From a checkpoint of a small encoder-decoder image transcriber.
Data: 295000 training examples, 1.1 epochs.
Rows from block 6 of the image encoder of a small encoder-decoder image transcriber, named by matrix and row number. Rows with one number belong to one neuron. Each number is 50 + 12 x the weight over its row's rms, rounded and kept within 0 to 99. All counts start at 0. After the name is the row's rms in percent of the matrix's.
After each neuron's rows are labels from the 100 images, of 14976, where the neuron reaches its highest value: "responds to" is what is common among them. Only what is clearly more common there than usual is listed. The data: numbers of one to four digits printed on busy colour backdrops. In brackets: how many of the 100.
# fc1: MLP up (encoder.blocks.6.mlp.fc1.weight, 512x256), inputs 172-255
# fc2: MLP down (encoder.blocks.6.mlp.fc2.weight, 256x512, transposed), outputs 172-255

fc1.206 100:43 53 47 49 62 48 46 52 49 33 50 47 61 60 65 48 38 53 63 63 74 35 73 72 51 59 39 59 48 73 41 24 49 23 53 52 70 53 36 25 36 45 66 29 63 23 54 47 48 60 37 47 40 42 77 40 64 46 56 58 45 66 58 69 63 36 37 56 58 43 62 48 70 49 57 74 68 60 47 43 40 49 69 56
fc2.206 097:63 53 59 50 27 17 42 42 38 55 19 55 41 48 53 46 64 54 26 40 47 61 38 46 58 61 45 53 42 47 75 41 58 40 47 53 35 65 51 46 61 48 44 30 39 49 44 77 33 82 47 18 75 38 45 63 49 56 43 60 55 24 52 37 53 54 57 72 51 23 44 48 53 54 52 23 32 44 42 53 37 55 48 37
responds to: length: one (71); the digit 9 (52); last digit: 8 (46); first digit: 8 (40)

fc1.457 089:58 46 56 35 43 34 36 47 49 51 59 44 66 56 30 23 70 74 61 31 51 52 60 54 62 36 39 44 68 59 61 46 26 45 57 48 44 71 33 71 59 58 65 44 57 52 54 67 29 63 15 51 45 42 40 50 57 60 46 55 64 51 42 29 34 45 62 46 26 61 62 54 52 59 39 55 39 55 56 58 41 40 38 46
fc2.457 089:49 46 28 45 53 65 55 49 43 62 58 55 54 28 48 45 38 42 40 55 34 39 57 36 53 74 57 57 51 25 66 45 54 56 64 36 77 47 59 69 37 44 58 60 47 55 43 24 61 49 43 57 30 31 50 46 38 55 45 49 69 48 53 49 55 34 38 45 46 67 41 40 41 42 41 37 58 61 45 57 30 43 48 26
responds to: the digit 9 (91); last digit: 9 (74); length: two (70)

fc1.219 085:73 58 45 29 52 50 35 47 66 33 63 49 52 39 49 27 40 48 30 43 38 44 61 42 52 57 32 59 52 43 24 33 56 36 59 48 48 49 48 29 57 46 42 39 59 41 53 47 60 45 33 67 62 54 64 60 46 71 41 45 51 34 72 73 55 71 59 60 59 57 63 68 41 51 43 57 65 52 45 35 34 49 57 67
fc2.219 087:48 37 32 30 38 59 49 53 66 41 44 41 40 58 50 27 49 44 58 50 60 44 49 52 49 55 60 40 38 49 60 52 58 50 55 54 46 66 38 47 39 39 36 30 71 60 56 55 53 69 45 46 42 42 51 45 63 29 46 48 52 31 61 49 60 44 46 58 51 48 33 65 49 53 70 37 50 68 39 54 63 57 53 13
responds to: length: one (93); last digit: 8 (32); first digit: 2 (30); first digit: 8 (30)

fc1.511 095:53 51 48 32 53 48 37 49 43 57 47 64 25 41 55 43 44 33 37 48 58 45 58 44 61 41 56 69 51 44 60 57 56 48 66 65 44 80 53 20 64 57 70 40 50 62 58 52 50 72 54 84 52 91 69 38 36 54 47 58 62 61 40 58 54 39 55 55 44 49 41 32 47 57 34 31 45 48 27 53 37 61 46 59
fc2.511 092:38 34 29 70 45 50 50 51 56 37 62 38 65 54 65 50 67 66 47 53 38 50 31 74 60 57 37 33 59 78 50 31 64 54 46 45 65 45 59 55 37 41 69 57 61 34 49 61 48 49 58 68 60 34 48 37 50 61 50 62 42 60 52 49 47 39 50 43 54 42 42 42 51 28 47 42 43 52 50 40 68 50 39 54
responds to: length: one (63); the digit 1 (57); first digit: 1 (44); last digit: 1 (40)

fc1.61 113:44 51 65 61 34 47 58 56 72 64 41 43 61 51 81 55 71 53 52 47 69 64 59 51 56 38 45 54 52 51 28 42 38 49 49 55 34 81 43 50 18 61 61 42 38 50 51 40 61 55 68 68 51 30 44 46 57 41 62 41 39 53 42 23 53 51 61 55 35 65 53 47 21 50 46 51 43 42 54 43 46 31 46 56
fc2.61 111:55 61 44 75 57 44 45 52 55 47 28 59 41 63 62 54 35 37 48 69 43 50 29 20 69 45 49 46 59 52 35 64 70 45 52 51 36 49 53 52 66 43 42 48 33 60 67 43 43 58 38 64 48 22 32 23 43 49 45 57 51 62 51 53 41 58 58 55 49 53 16 28 40 42 48 61 52 42 40 50 65 32 61 62
responds to: the digit 1 (68); length: four (64); the digit 4 (61); first digit: 1 (45)

fc1.181 101:47 48 37 43 55 33 50 63 79 49 30 68 36 45 50 63 67 67 82 46 63 32 62 41 52 42 42 52 43 45 66 43 50 53 42 54 45 43 42 53 35 56 41 54 52 43 58 61 26 67 45 65 43 27 43 36 40 69 53 56 56 46 14 39 47 49 54 64 44 51 41 42 66 00 51 64 37 59 61 55 59 38 57 44
fc2.181 104:59 55 33 47 49 53 41 28 25 48 67 53 59 60 33 50 50 47 71 56 57 54 57 64 49 44 53 51 37 24 28 70 50 37 61 43 52 55 59 46 67 55 51 37 42 70 30 67 35 27 50 23 52 46 57 50 70 43 71 33 39 67 82 43 52 46 53 26 58 39 57 71 50 90 57 47 64 64 60 58 53 47 33 34
responds to: the digit 9 (100); first digit: 9 (89); last digit: 9 (62)

fc1.384 094:39 42 44 40 47 55 57 43 49 62 53 58 39 41 42 51 69 32 58 75 56 55 66 45 44 44 29 63 43 45 51 37 45 44 26 63 53 37 73 43 52 61 33 38 46 49 46 56 61 57 49 42 46 60 58 38 52 51 68 56 58 55 52 39 56 54 60 48 37 19 51 47 51 37 59 67 56 50 27 58 53 55 48 35
fc2.384 090:60 62 50 47 18 55 67 61 53 76 43 43 60 54 62 58 81 56 56 34 63 67 59 43 61 44 44 55 35 40 50 64 51 60 51 34 63 35 38 46 51 56 64 40 33 58 55 43 60 41 70 60 56 41 44 36 25 40 66 72 20 41 45 51 72 48 29 45 61 58 60 32 39 56 43 54 60 73 58 51 39 50 56 49
responds to: the digit 9 (68); length: one (62); first digit: 9 (60); last digit: 9 (46)

fc1.41 101:47 47 51 72 60 46 58 61 53 53 56 42 49 34 51 57 57 40 34 37 43 51 17 47 18 50 52 56 58 30 28 44 43 34 37 56 62 40 64 51 32 59 59 48 70 37 52 51 44 47 51 60 52 65 39 62 57 49 61 45 46 51 64 44 67 31 64 60 44 61 66 47 44 51 49 41 52 46 58 54 62 51 52 51
fc2.41 101:52 38 69 24 39 62 53 45 32 31 50 38 35 47 47 48 46 50 41 64 40 50 61 53 59 44 61 54 50 74 73 43 41 71 41 37 37 52 21 64 61 42 35 60 52 67 45 58 73 55 56 38 53 50 60 38 32 65 55 40 41 44 44 71 57 69 40 54 54 41 41 52 42 40 41 48 54 60 52 64 28 40 54 62
responds to: the digit 1 (66); first digit: 1 (60); the digit 7 (46); last digit: 7 (26)